config.toml
model = "contrastive image-text model"
dataset = "single toy objects rendered from many sides on busy backdrops"
train_examples = 203450
image_size = 64
crop_scale_min = 0.8
horizontal_flip = true
tokenizer = "char"
vocab_size = 27
loss = "softmax"
embed_dim = 128
encoder_arch = "mlp_mixer"
encoder_norm = "layernorm"
encoder_norm_position = "sandwich"
encoder_activation = "silu"
encoder_mlp_ratio = 4
encoder_parallel_block = false
encoder_inner_norm = false
encoder_patch_size = [8, 8]
encoder_conv_stem = false
encoder_layers = 8
encoder_width = 192
text_encoder_causal = false
text_encoder_width = 256
text_encoder_layers = 6
text_encoder_norm = "layernorm"
text_encoder_norm_position = "pre"
text_encoder_activation = "reglu"
text_encoder_mlp_ratio = 2.67
text_encoder_head_dim = 32
text_encoder_fused_qkv = true
text_encoder_bias = "all"
text_encoder_qk_norm = false
text_encoder_layer_scale_init = 0.1
text_encoder_parallel_block = false
text_encoder_inner_norm = false
text_encoder_positions = "learned"
init = "kaiming_normal"
residual_init = "none"
optimizer = "normuon"
muon_scale = "match_rms_adamw"
lr = 0.0068
momentum = 0.95
nesterov = true
orthogonalizer = "newton_schulz_5"
adamw_lr_other_params = 0.0014
grad_clip = 1.0
ema_decay = 0.99
steps = 9500
batch_size = 512
epochs = 23.9
lr_schedule = "linear"
final_lr_fraction = 0.05
warmup_steps = 470
weight_decay = 0.07
adamw_weight_decay_other_params = 0.01
Rows from block 2 of the image encoder of a small contrastive image-text model, named by matrix and row number. Rows with one number belong to one neuron. Each number is 50 + 12 x the weight over its row's rms, rounded and kept within 0 to 99. All counts start at 0. After the name is the row's rms in percent of the matrix's.
After each neuron's rows are labels from the 100 images, of 14848, where the neuron reaches its highest value: "strongest on" is what is common among them. Only what is clearly more common there than usual is listed. The data: single toy objects rendered from many sides on busy backdrops. In brackets: how many of the 100.
# fc1: MLP up (encoder.blocks.2.mlp.fc1.weight, 768x192), inputs 96-191
# fc2: MLP down (encoder.blocks.2.mlp.fc2.weight, 192x768, transposed), outputs 96-191

fc1.543 093:46 73 70 46 38 58 61 60 59 52 68 73 39 36 41 52 34 26 45 52 37 61 42 50 67 61 50 40 55 62 33 60 75 36 51 48 33 35 42 41 39 64 70 48 47 58 68 41 47 41 45 45 38 53 37 45 55 68 41 49 51 60 48 50 56 54 31 47 66 54 37 47 68 34 65 21 61 35 54 43 52 31 28 49 44 55 53 36 42 49 41 62 36 50 65 85
fc2.543 098:73 37 32 44 55 58 54 35 55 55 47 35 48 50 43 54 51 36 68 51 48 29 41 69 56 54 55 28 41 20 65 51 34 49 27 22 45 67 56 62 48 51 43 37 57 53 57 76 47 32 56 39 56 40 54 57 34 35 56 38 50 49 46 48 46 59 53 69 34 50 59 47 49 73 41 62 29 43 37 63 45 45 44 47 41 45 56 57 60 42 38 45 53 45 50 50
strongest on: green (28)

fc1.445 097:45 53 47 27 45 40 39 53 38 48 27 39 50 54 64 53 53 43 25 44 47 49 56 59 59 59 36 55 59 44 56 56 59 74 55 52 49 42 41 07 48 49 59 41 66 45 53 80 61 37 55 64 55 21 36 39 74 58 43 53 42 46 53 55 37 65 47 57 49 52 51 63 45 47 49 63 65 49 37 45 42 38 70 52 41 55 55 43 49 35 66 41 83 44 36 31
fc2.445 110:53 26 73 73 48 48 47 61 54 65 63 52 45 55 28 58 35 57 45 50 60 57 59 47 52 32 62 41 42 55 28 33 45 53 50 46 75 61 63 63 52 69 30 57 39 53 38 17 23 46 46 43 31 53 43 57 23 39 52 43 50 43 56 45 74 40 54 46 67 33 63 62 54 45 64 50 52 56 66 52 65 77 56 39 42 65 44 63 49 56 38 47 47 47 38 25
strongest on: brown (28)

fc1.601 095:30 50 70 60 69 56 37 48 49 52 46 70 65 63 32 40 31 48 64 58 53 49 47 61 65 32 40 61 38 44 43 42 42 36 37 39 61 54 60 62 76 40 68 51 49 81 40 43 57 41 51 62 55 60 43 54 49 55 65 56 42 44 59 52 83 64 47 44 38 43 64 36 46 56 38 51 52 65 44 39 64 55 67 66 63 52 23 38 34 62 45 46 55 46 38 61
fc2.601 074:54 60 51 32 44 47 55 53 38 44 37 44 29 54 40 68 37 36 43 45 48 39 40 44 46 58 48 49 48 42 77 56 58 58 46 37 61 33 48 53 25 69 72 27 47 35 63 23 57 52 39 43 45 46 44 56 41 47 40 33 52 55 52 47 52 37 59 56 51 68 32 69 47 54 48 53 62 45 61 74 33 35 38 33 47 62 57 65 62 46 44 35 53 38 47 35
strongest on: red (32)

fc1.694 088:42 36 36 42 18 50 55 48 31 50 59 70 54 32 52 42 78 68 57 43 66 72 37 27 36 67 64 46 46 36 42 66 31 44 56 56 44 45 40 61 54 68 64 40 55 49 36 59 36 61 50 49 30 61 64 54 45 36 59 32 68 53 31 56 45 50 55 53 39 41 53 45 49 52 24 61 54 62 58 53 68 35 49 58 32 69 60 43 45 46 60 50 67 63 48 38
fc2.694 109:49 56 60 63 58 59 49 30 74 59 55 24 60 42 54 51 63 31 41 60 32 41 42 69 41 34 48 56 64 53 29 40 68 50 37 70 62 37 60 49 52 28 56 66 53 45 58 47 61 41 45 45 62 29 58 58 36 44 53 55 35 46 46 44 55 63 46 47 70 60 42 56 74 51 66 39 41 57 35 42 43 63 53 54 57 32 54 52 60 72 40 45 43 54 50 38
strongest on: teal (46)

fc1.404 088:26 30 48 63 37 70 53 44 49 55 49 44 53 57 40 46 64 48 51 62 56 60 52 61 50 45 47 51 49 49 52 62 36 47 51 62 50 55 70 49 28 31 40 47 58 52 51 47 42 44 43 46 43 41 58 54 58 60 64 57 81 61 52 63 35 43 33 49 46 65 56 55 51 46 42 52 46 16 52 40 50 39 50 19 77 54 25 48 51 52 69 44 43 47 64 64
fc2.404 107:43 65 47 51 56 43 58 63 49 62 53 70 57 35 26 32 51 46 51 31 56 46 30 69 51 54 51 25 41 55 36 22 39 56 46 51 12 48 46 42 60 63 71 49 25 31 26 48 52 45 64 35 62 59 59 33 56 60 53 48 48 47 59 58 49 57 48 26 33 44 31 48 48 28 38 58 50 46 67 76 60 46 60 56 82 41 46 68 70 48 56 76 45 34 26 57
strongest on: pink (28); brown (28)

fc1.744 096:60 50 40 65 49 46 79 21 59 48 41 57 67 63 56 63 63 55 60 52 39 60 36 65 52 64 25 36 65 37 56 51 46 58 49 66 55 32 48 36 44 63 42 51 47 29 78 55 38 41 39 28 39 39 54 41 56 71 37 50 67 54 43 37 54 30 55 53 37 60 45 61 48 59 34 32 52 46 55 45 68 68 31 32 65 59 27 44 49 45 61 22 50 50 59 40
fc2.744 103:31 44 43 46 54 34 34 47 59 44 53 59 68 26 29 61 64 43 28 45 72 56 62 43 49 31 52 38 34 55 52 50 48 45 36 43 54 58 40 59 43 44 39 47 48 64 84 58 57 45 56 64 61 39 64 45 32 44 30 52 60 53 31 84 35 49 56 39 62 19 43 63 55 40 43 59 39 47 47 55 34 43 47 37 67 49 51 43 31 53 49 75 43 72 47 65
strongest on: pink (29)

fc1.559 099:48 38 58 30 44 39 23 64 45 60 64 43 46 45 27 54 59 53 58 55 58 41 53 32 68 67 42 52 38 59 52 39 20 50 42 55 41 50 47 59 59 51 48 53 69 41 54 42 53 47 49 33 47 64 75 53 47 45 28 51 29 58 69 48 46 53 60 35 51 41 40 45 23 30 45 50 56 52 58 62 42 55 71 48 41 67 70 48 59 60 33 33 35 44 35 49
fc2.559 092:43 33 51 37 76 59 51 40 45 52 40 45 46 67 60 50 33 49 46 54 47 51 58 47 53 40 35 50 46 33 57 59 52 46 50 48 61 44 42 39 24 68 50 45 46 58 51 33 84 64 33 57 46 53 40 37 47 62 52 76 62 47 41 59 53 67 49 56 64 55 51 34 45 51 29 33 36 40 55 41 37 63 34 45 63 82 41 71 54 43 67 52 71 53 67 47
strongest on: green (30)

fc1.45 110:53 64 67 47 51 31 43 57 53 36 35 39 42 55 54 39 34 26 49 51 39 51 49 62 62 49 42 47 48 71 26 53 50 35 80 55 82 56 55 39 53 69 50 36 55 46 39 46 48 53 52 54 66 65 50 44 45 59 45 74 33 44 32 38 74 39 50 46 54 50 61 39 30 57 47 49 73 56 45 51 52 42 53 55 56 39 47 39 46 46 33 49 63 27 70 61
fc2.45 108:55 75 22 44 49 53 34 21 68 64 56 34 76 58 63 75 57 60 56 65 36 43 54 61 32 28 41 43 29 57 40 56 50 44 41 42 38 68 40 52 32 31 66 69 40 47 57 43 41 43 60 37 61 43 60 44 56 41 56 35 67 59 48 50 45 49 50 52 68 57 52 34 56 55 54 70 39 52 60 39 45 44 45 60 64 61 58 44 36 49 45 44 55 62 41 47
strongest on: teal (25)

fc1.507 094:32 40 51 53 67 74 36 44 52 44 46 49 70 86 66 50 61 74 60 58 59 51 47 38 57 57 35 43 41 51 54 38 57 49 59 37 45 39 50 62 31 55 55 43 56 57 43 37 40 48 63 50 57 60 54 51 46 59 70 47 52 55 33 32 63 35 43 26 55 65 62 59 53 50 33 40 73 42 49 38 52 64 42 19 45 57 59 39 53 38 71 52 44 44 53 44
fc2.507 128:46 70 76 50 55 44 59 39 34 38 58 52 30 38 58 44 40 94 49 54 38 50 54 63 34 41 27 36 41 44 53 42 39 62 31 45 61 35 29 63 17 65 40 47 73 57 34 42 40 60 55 49 31 53 71 34 52 53 49 44 49 50 58 20 62 53 45 44 51 47 44 47 57 52 67 51 44 44 58 63 48 45 38 39 29 55 61 62 68 47 58 72 34 52 54 52
strongest on: brown (45)

fc1.645 093:49 54 50 57 57 48 38 44 40 35 54 44 52 48 46 46 47 43 60 48 52 71 67 26 47 63 56 47 85 41 48 67 32 51 59 30 61 57 60 53 32 59 68 85 59 64 37 51 55 47 58 36 48 38 41 77 55 66 50 44 54 40 47 15 59 44 54 54 45 58 54 51 67 56 47 43 52 50 53 34 38 35 33 57 57 46 58 57 43 44 34 19 61 45 45 60
fc2.645 100:51 35 55 50 43 77 45 67 49 50 54 50 54 37 46 56 39 59 42 37 53 46 43 49 52 52 55 42 82 39 67 28 23 37 63 40 31 58 66 38 49 76 52 40 54 66 59 57 49 41 42 53 52 62 70 76 68 46 38 57 44 52 53 53 31 61 43 42 55 60 44 64 42 36 48 57 61 71 67 46 51 36 45 59 52 51 35 44 40 34 34 72 28 44 44 40
strongest on: green (68)

fc1.702 108:45 39 57 44 45 33 53 35 64 77 37 45 69 42 34 52 41 65 41 59 62 49 49 25 45 56 57 41 57 46 63 52 57 39 26 59 59 63 38 51 59 51 46 61 44 51 67 40 40 45 28 22 47 60 71 57 52 49 49 44 51 52 65 37 29 46 63 64 50 58 40 66 41 57 56 62 47 48 49 63 31 61 41 53 83 48 22 44 52 43 67 50 45 60 64 70
fc2.702 125:63 63 42 49 62 56 65 80 30 57 53 33 48 65 56 36 33 64 47 42 44 53 51 40 40 58 58 40 52 49 44 48 37 56 41 46 63 59 53 54 55 71 47 53 50 50 61 51 50 45 30 40 43 53 41 45 48 46 56 48 44 33 54 58 47 55 75 60 60 51 59 49 25 43 66 52 23 45 57 47 46 35 66 52 88 51 51 74 43 25 61 51 52 49 54 40
strongest on: pink (67)

fc1.242 098:60 52 49 62 50 53 54 51 36 68 44 51 48 45 48 67 55 37 54 54 50 33 59 38 72 37 35 19 69 32 54 41 27 52 56 42 62 39 66 46 39 37 41 30 48 61 59 49 46 69 40 57 51 62 48 55 72 52 48 44 68 55 45 44 38 46 60 39 40 56 49 43 41 67 59 62 15 53 33 60 29 49 41 52 57 61 30 54 29 47 66 52 49 51 47 48
fc2.242 109:53 40 49 46 51 60 72 47 57 31 51 47 60 57 39 40 52 53 59 52 45 60 45 57 38 46 86 86 61 40 54 62 54 70 32 47 48 68 47 46 61 59 48 69 50 39 35 47 43 42 54 70 69 45 57 40 36 42 39 50 37 54 53 63 29 34 53 65 42 40 52 34 50 39 53 29 48 38 49 45 80 63 36 55 42 39 44 45 70 25 41 51 41 37 69 46
strongest on: green (56)

fc1.562 096:36 49 52 35 65 53 55 53 39 26 40 62 38 37 57 22 46 55 52 50 53 53 51 72 45 40 36 50 36 52 58 64 36 60 34 68 37 40 74 42 59 66 55 25 50 33 50 46 45 30 53 45 38 61 36 64 68 45 72 41 45 48 60 35 39 50 52 31 52 37 48 46 64 46 39 31 42 43 50 45 52 28 51 40 57 50 50 44 49 40 73 60 63 54 54 68
fc2.562 101:52 39 40 61 47 54 50 46 58 62 58 48 59 40 22 71 45 60 62 37 45 46 33 54 64 65 64 52 36 64 37 43 49 47 35 47 38 40 40 36 51 57 45 52 53 60 34 54 55 45 37 56 68 50 40 34 41 83 46 53 47 50 48 53 48 69 41 47 18 56 42 44 40 44 66 61 72 37 64 63 58 54 47 36 56 61 49 63 53 42 49 50 56 57 38 62
strongest on: brown (29)

fc1.737 100:42 55 42 56 47 42 54 50 55 81 54 39 35 45 54 61 52 67 48 36 38 42 54 53 38 56 42 56 62 64 73 54 49 57 48 39 77 37 51 45 25 54 60 66 58 67 56 71 58 45 53 55 45 73 63 64 38 40 51 32 76 40 57 20 59 58 37 43 46 50 45 36 57 59 56 39 52 46 46 46 56 41 43 50 62 35 45 27 48 55 25 33 42 56 50 50
fc2.737 094:55 46 32 47 63 64 30 61 50 41 45 57 52 36 63 28 78 42 52 45 64 62 65 43 61 57 30 45 57 40 43 44 44 50 58 42 65 61 58 40 61 80 24 27 42 76 38 47 42 53 17 31 66 45 71 51 42 60 36 45 42 49 47 46 34 45 63 63 49 47 60 60 46 41 48 38 47 61 50 47 66 32 67 53 53 30 42 42 51 46 49 56 44 41 59 51
strongest on: green (55)

fc1.655 093:41 48 47 51 57 41 46 43 58 49 51 51 46 65 45 55 51 59 45 41 64 42 63 43 53 63 33 42 41 72 45 38 36 56 56 55 61 34 47 29 69 47 24 66 55 44 72 63 62 35 39 74 39 78 45 50 51 61 28 25 49 58 59 42 53 74 36 74 72 56 44 58 30 39 66 63 47 42 73 46 56 60 64 55 48 44 36 39 74 45 60 38 51 45 73 39
fc2.655 097:42 52 76 50 47 31 38 49 57 51 32 50 48 65 47 64 55 53 35 53 41 27 47 42 38 52 51 51 59 54 38 62 42 42 51 40 59 42 26 27 65 49 66 47 41 59 54 38 54 43 46 66 71 53 49 65 43 61 48 57 43 57 50 33 65 47 33 47 40 40 78 63 37 48 44 53 59 66 59 55 42 45 41 47 51 68 28 47 84 53 48 54 46 52 45 39
strongest on: teal (48); green (33)

fc1.168 103:36 50 68 52 65 50 39 47 62 65 65 53 59 50 53 58 60 52 48 39 50 46 40 50 26 42 28 44 41 48 81 51 35 33 35 43 45 36 67 45 25 56 47 65 49 63 47 56 42 68 52 42 41 38 40 56 59 40 62 51 39 39 69 44 43 26 59 56 55 49 41 75 48 41 25 27 41 48 60 54 53 47 35 46 43 27 49 57 51 37 49 37 51 43 58 57
fc2.168 111:48 30 33 15 68 47 43 39 55 64 53 46 39 46 52 55 50 38 30 70 55 73 73 31 35 29 55 49 48 39 60 56 52 44 60 33 25 55 63 75 50 47 33 63 64 35 36 41 65 28 45 43 45 78 45 42 58 41 41 61 53 57 43 60 55 48 47 52 59 61 60 49 40 58 71 59 55 35 39 71 40 25 50 60 48 39 53 42 64 49 47 68 68 48 77 49
strongest on: black (80)

fc1.441 097:71 47 63 54 34 58 50 71 38 51 24 63 68 49 24 38 35 60 55 42 42 27 36 58 47 49 65 69 53 33 45 60 61 61 52 36 60 55 55 53 54 39 50 56 45 33 30 55 45 29 38 46 56 54 36 57 40 47 43 48 64 52 41 54 83 59 50 69 52 46 32 59 18 60 55 56 53 55 49 42 57 40 50 56 29 57 54 57 65 55 71 58 26 53 35 38
fc2.441 076:55 55 54 55 59 62 52 52 45 70 49 43 56 62 43 51 51 47 47 47 52 64 54 33 64 38 68 44 47 68 50 44 22 39 42 44 61 64 62 38 52 62 53 35 71 33 51 64 50 69 50 43 49 31 48 42 68 57 77 54 43 56 50 44 42 49 57 50 52 43 29 62 61 29 44 49 62 57 49 68 46 34 50 57 44 34 69 45 34 37 34 30 68 31 36 32
strongest on: green (38)

fc1.588 107:43 54 55 73 46 44 41 40 42 55 49 51 22 47 53 50 50 46 55 59 43 36 54 57 46 60 49 37 48 53 48 71 63 63 39 40 48 54 65 60 51 57 55 68 63 59 47 64 48 60 45 55 53 25 33 29 50 51 41 54 31 77 34 47 64 50 31 65 53 54 54 61 70 66 57 62 31 34 48 44 31 41 66 38 39 28 60 53 56 25 63 41 56 35 65 66
fc2.588 091:58 32 30 59 65 53 39 58 50 43 50 57 19 28 52 63 38 47 29 36 49 50 42 35 56 44 44 57 52 50 63 51 63 29 63 46 40 56 29 61 68 61 32 45 50 78 48 72 42 37 37 65 44 65 33 48 31 45 63 48 57 62 58 51 46 63 44 47 71 46 53 44 46 44 50 39 40 66 51 80 62 41 57 50 49 37 56 37 50 60 61 48 44 54 61 54
strongest on: black (49)

fc1.259 115:40 41 42 57 37 32 59 27 56 55 46 54 53 52 35 52 40 55 58 71 38 34 23 47 48 50 47 40 47 57 50 44 59 96 84 22 42 50 53 44 42 39 59 50 48 60 52 54 48 58 64 39 56 71 42 49 63 63 58 56 51 47 40 42 56 64 65 44 66 55 49 49 44 41 50 51 45 65 51 66 54 46 55 49 55 38 44 29 38 71 46 44 48 20 42 68
fc2.259 097:61 58 66 39 38 65 17 53 62 49 53 62 58 62 74 34 50 75 79 30 71 52 51 49 48 42 39 73 45 46 58 57 50 54 48 68 57 48 77 55 53 65 43 57 53 49 43 31 32 56 44 62 62 47 47 57 40 58 24 15 63 41 48 60 48 39 30 76 39 42 54 57 46 46 50 58 61 54 58 38 53 52 34 62 33 43 41 52 29 42 33 51 66 70 60 42
strongest on: teal (30)

fc1.567 104:58 36 39 33 47 51 48 54 58 52 48 42 34 56 57 27 63 40 52 35 56 29 34 42 41 44 55 56 56 20 62 58 50 26 62 68 47 48 68 60 47 28 35 57 50 52 63 54 57 47 29 65 32 45 52 46 75 72 61 29 37 29 58 50 64 44 56 33 32 28 60 63 42 47 35 68 61 60 27 72 47 46 35 62 61 51 45 46 48 23 45 36 58 43 50 36
fc2.567 104:45 58 62 39 46 47 63 36 36 59 80 40 55 36 43 57 49 51 42 46 44 52 39 60 49 53 66 57 56 45 60 45 54 35 52 40 81 34 52 40 81 57 65 49 51 52 57 61 57 40 59 64 48 56 50 38 67 49 63 70 52 40 60 31 66 34 48 53 54 65 42 53 67 32 43 50 15 36 40 51 43 44 33 47 42 59 58 55 56 50 53 33 42 63 25 67
strongest on: blue (40); purple (29); checkered (28)

fc1.412 102:53 39 58 56 47 57 51 49 50 50 70 47 47 13 53 44 67 50 37 44 55 59 21 56 51 55 57 66 41 58 59 53 46 60 54 48 37 65 52 38 46 51 44 42 58 56 49 29 39 38 53 36 65 46 39 52 51 42 55 54 57 43 50 47 52 48 46 42 52 51 50 53 58 50 39 59 63 56 29 65 41 56 68 36 47 59 58 32 68 54 37 51 37 38 35 62
fc2.412 098:47 57 39 53 47 27 70 58 42 56 45 59 52 73 49 55 44 52 66 66 53 43 74 56 59 50 54 81 46 48 33 66 50 51 42 48 49 48 48 56 50 46 49 65 53 41 58 46 58 40 34 28 52 49 49 23 56 41 47 69 56 56 50 49 60 34 77 27 45 52 52 71 39 36 52 50 58 44 43 41 43 48 36 56 61 26 59 56 38 54 18 41 69 48 58 28
strongest on: teal (42)

fc1.448 105:38 45 58 45 66 62 51 48 38 59 41 54 37 57 56 32 66 34 24 38 28 42 49 40 49 70 89 48 40 65 40 71 56 59 56 39 52 50 67 58 61 51 34 52 45 55 68 59 48 41 47 45 45 49 59 45 64 47 67 56 32 33 51 73 43 60 67 61 51 53 45 56 54 52 63 30 58 43 45 47 39 42 49 49 69 49 42 64 21 29 45 53 68 44 43 48
fc2.448 095:73 57 33 63 38 51 53 49 64 46 71 68 48 40 47 60 57 85 64 59 58 66 68 74 47 34 48 65 47 49 52 45 41 53 35 57 50 46 54 53 32 32 44 59 50 58 31 36 37 67 41 53 51 43 54 55 52 44 45 52 59 40 44 22 60 46 23 28 43 44 65 49 50 67 49 60 28 57 48 26 55 55 39 55 35 63 70 30 49 70 64 53 44 66 41 50
strongest on: blue (33)

fc1.648 094:18 66 29 62 29 53 30 38 51 30 60 48 63 66 49 43 55 35 78 65 39 49 27 63 61 70 45 40 56 54 65 57 52 37 53 52 56 47 40 50 43 46 61 36 57 61 47 50 49 61 40 32 29 60 63 46 24 46 53 34 53 52 54 48 49 68 36 55 44 53 43 42 46 61 55 30 66 62 50 61 71 58 58 51 70 52 60 45 62 38 38 48 58 52 31 39
fc2.648 102:66 45 44 59 58 39 60 32 60 55 61 46 41 51 25 56 35 44 49 14 63 30 45 32 46 32 40 64 52 45 60 63 46 68 55 64 58 52 71 65 34 40 51 55 58 51 45 63 32 56 58 47 34 32 43 46 39 64 47 44 42 54 63 47 43 53 64 45 33 64 42 51 42 52 48 42 32 58 48 30 32 52 65 74 60 59 35 31 61 43 51 43 36 52 71 72
strongest on: black (46)

fc1.179 103:57 57 59 48 46 29 58 61 50 51 50 51 46 35 65 51 63 56 54 49 51 25 49 35 51 35 60 45 30 53 38 39 40 63 55 49 48 53 47 53 58 60 56 29 61 41 68 51 42 73 65 60 34 57 42 56 32 39 52 41 62 49 55 32 45 68 74 70 65 71 55 42 40 57 36 38 45 62 64 42 41 47 78 58 50 39 74 54 37 41 59 56 37 28 56 34
fc2.179 090:65 51 46 55 53 47 34 73 58 62 61 51 38 57 58 60 70 55 44 52 65 68 44 48 58 64 64 67 52 50 56 36 65 63 43 37 57 50 63 70 42 36 32 47 33 72 35 45 53 58 45 41 51 25 51 42 45 68 42 71 64 44 31 61 41 44 40 76 34 42 45 26 60 30 38 39 57 43 62 74 74 60 38 31 61 43 53 40 43 29 72 36 52 36 61 62
strongest on: green (33)

fc1.158 097:64 44 76 61 47 45 62 43 53 67 64 45 56 57 48 35 56 64 68 66 57 38 84 42 52 55 57 46 48 38 57 54 38 52 44 57 69 60 51 52 30 46 50 47 45 43 52 52 45 48 36 60 68 63 35 49 48 70 48 39 42 42 52 47 49 49 60 51 50 45 59 65 31 63 44 78 48 47 65 68 51 38 45 61 71 37 49 53 66 61 57 54 35 37 49 28
fc2.158 104:59 58 60 61 52 51 63 41 43 22 41 53 61 62 62 48 25 49 58 53 50 62 35 52 46 34 46 72 68 43 61 50 83 29 64 44 65 58 43 36 66 48 38 47 66 35 69 56 48 32 35 38 54 58 59 52 34 37 36 72 57 79 49 47 70 33 56 33 30 56 37 47 58 40 66 48 49 50 25 61 57 52 24 30 60 61 50 45 45 47 53 62 57 42 55 60
strongest on: pink (35)

fc1.537 104:32 42 70 61 47 55 52 58 55 53 54 39 28 63 48 52 63 35 57 44 53 56 33 61 55 55 46 69 47 48 48 45 55 46 52 57 56 60 37 37 60 35 56 47 30 59 76 45 46 65 22 47 63 65 46 53 82 63 36 51 45 34 35 74 65 42 56 35 52 42 43 51 57 45 52 69 44 50 58 65 62 32 36 25 47 45 51 40 38 74 53 37 55 56 62 53
fc2.537 120:76 40 60 53 44 44 37 70 49 75 42 56 75 43 37 48 55 24 53 33 56 64 35 53 28 60 49 31 55 66 47 54 43 47 62 84 48 51 29 45 70 64 46 43 61 44 51 62 45 46 46 84 57 57 54 48 63 54 45 46 64 59 62 71 39 42 34 60 55 47 52 56 44 34 25 48 40 53 39 63 23 40 61 60 58 60 19 45 52 59 42 44 38 50 43 49
strongest on: red (65)

fc1.359 104:41 40 51 68 53 25 59 39 61 58 52 56 60 56 31 40 51 44 67 60 44 51 65 51 46 58 54 47 37 33 42 57 54 44 60 49 57 58 56 58 68 43 32 45 62 42 72 48 44 36 46 43 58 39 57 60 54 56 40 37 16 22 58 50 43 63 51 37 56 38 20 34 40 20 33 46 43 63 33 56 58 60 69 76 52 52 62 46 55 46 44 27 68 66 51 27
fc2.359 094:43 48 28 49 54 44 41 72 45 69 23 53 43 45 59 55 60 65 43 51 63 47 30 42 52 53 36 67 42 60 58 58 42 48 54 58 36 54 43 51 46 55 27 59 54 51 52 64 46 53 74 50 48 31 75 51 34 63 49 37 73 54 53 47 44 65 33 58 33 55 48 59 47 43 61 53 55 71 46 35 57 25 62 76 49 39 33 44 63 51 21 56 49 57 57 59
strongest on: teal (25)

fc1.254 097:31 55 40 51 46 69 43 71 54 53 58 43 46 53 68 62 50 57 56 54 56 33 42 59 52 28 33 41 50 53 58 50 40 39 33 52 55 30 50 81 50 29 72 44 58 55 42 63 47 23 63 31 54 38 58 59 46 47 75 55 51 41 35 77 51 59 47 43 50 50 43 53 54 40 53 64 33 38 48 49 57 49 52 61 61 48 60 57 55 47 44 47 40 53 59 65
fc2.254 094:41 44 68 43 44 48 72 57 47 51 59 50 58 70 55 55 34 38 50 55 34 32 37 63 66 52 46 60 53 32 33 38 53 58 41 37 61 52 28 48 43 75 19 52 46 43 36 43 54 69 55 44 45 63 47 39 46 87 39 49 37 57 61 29 59 34 47 56 40 35 31 67 44 53 74 55 25 49 50 53 44 41 63 24 50 66 69 66 46 51 53 62 54 48 50 45
strongest on: brown (45)

fc1.547 101:47 59 52 45 59 50 62 49 42 43 47 43 49 76 28 28 52 41 47 44 26 53 60 57 58 51 51 62 80 30 49 39 50 48 46 40 51 36 63 30 45 59 71 63 51 65 39 42 61 56 46 39 60 67 41 38 48 53 53 45 46 72 61 47 66 34 58 17 41 70 39 56 53 49 68 32 63 44 61 53 40 64 43 42 45 65 72 43 53 39 60 36 40 24 31 51
fc2.547 138:60 58 40 58 41 64 33 45 37 57 66 37 44 34 44 27 84 61 33 53 72 56 49 54 33 52 45 35 29 55 42 59 49 43 53 62 40 41 42 62 41 40 57 47 54 83 30 41 53 42 41 66 58 42 49 59 61 70 69 57 52 65 36 53 55 49 45 40 61 53 57 39 63 43 34 48 75 54 66 66 59 43 56 42 51 52 74 46 67 33 68 35 35 39 42 47
strongest on: brown (45)

fc1.68 092:41 57 61 71 40 41 48 60 52 43 47 60 57 48 61 63 52 52 71 51 58 28 63 46 70 54 48 45 68 44 35 54 40 45 59 47 57 45 43 70 49 36 48 39 48 39 38 52 39 46 41 49 60 58 46 63 47 52 30 32 38 27 47 53 35 34 48 70 46 39 45 66 56 52 44 59 50 46 78 48 63 45 74 41 61 50 61 61 46 52 46 33 43 37 57 24
fc2.68 093:50 39 22 46 76 49 66 62 45 55 45 46 54 68 52 31 45 49 48 62 45 48 49 33 32 35 62 52 59 65 62 48 62 38 62 52 56 52 26 34 42 60 33 52 53 48 51 44 63 54 50 50 44 57 44 34 35 56 39 53 49 62 44 56 66 05 48 21 62 52 39 55 54 41 66 68 69 48 28 48 35 52 32 41 60 63 41 47 60 61 48 60 49 39 59 71
strongest on: brown (32)

fc1.687 099:31 43 75 52 37 45 74 25 57 71 41 55 65 71 49 51 50 59 65 40 54 75 55 38 45 69 51 45 57 34 56 54 54 34 56 63 55 44 36 29 43 56 48 91 48 49 44 73 43 45 78 50 44 37 51 44 41 35 51 39 64 61 61 40 45 35 39 58 45 58 61 51 40 75 51 35 49 51 51 65 44 60 42 49 59 26 30 41 28 49 64 38 48 57 66 44
fc2.687 089:62 47 48 49 52 61 48 85 45 72 57 49 43 67 44 57 28 56 52 33 42 28 50 47 48 40 35 50 43 60 59 66 62 40 37 64 44 50 48 52 49 44 43 20 50 44 60 53 54 43 36 43 61 59 55 58 52 62 60 66 59 53 37 53 49 36 61 57 47 39 79 67 44 38 47 82 48 42 48 53 49 41 58 53 72 54 48 56 72 54 20 62 33 48 41 42
strongest on: pink (54)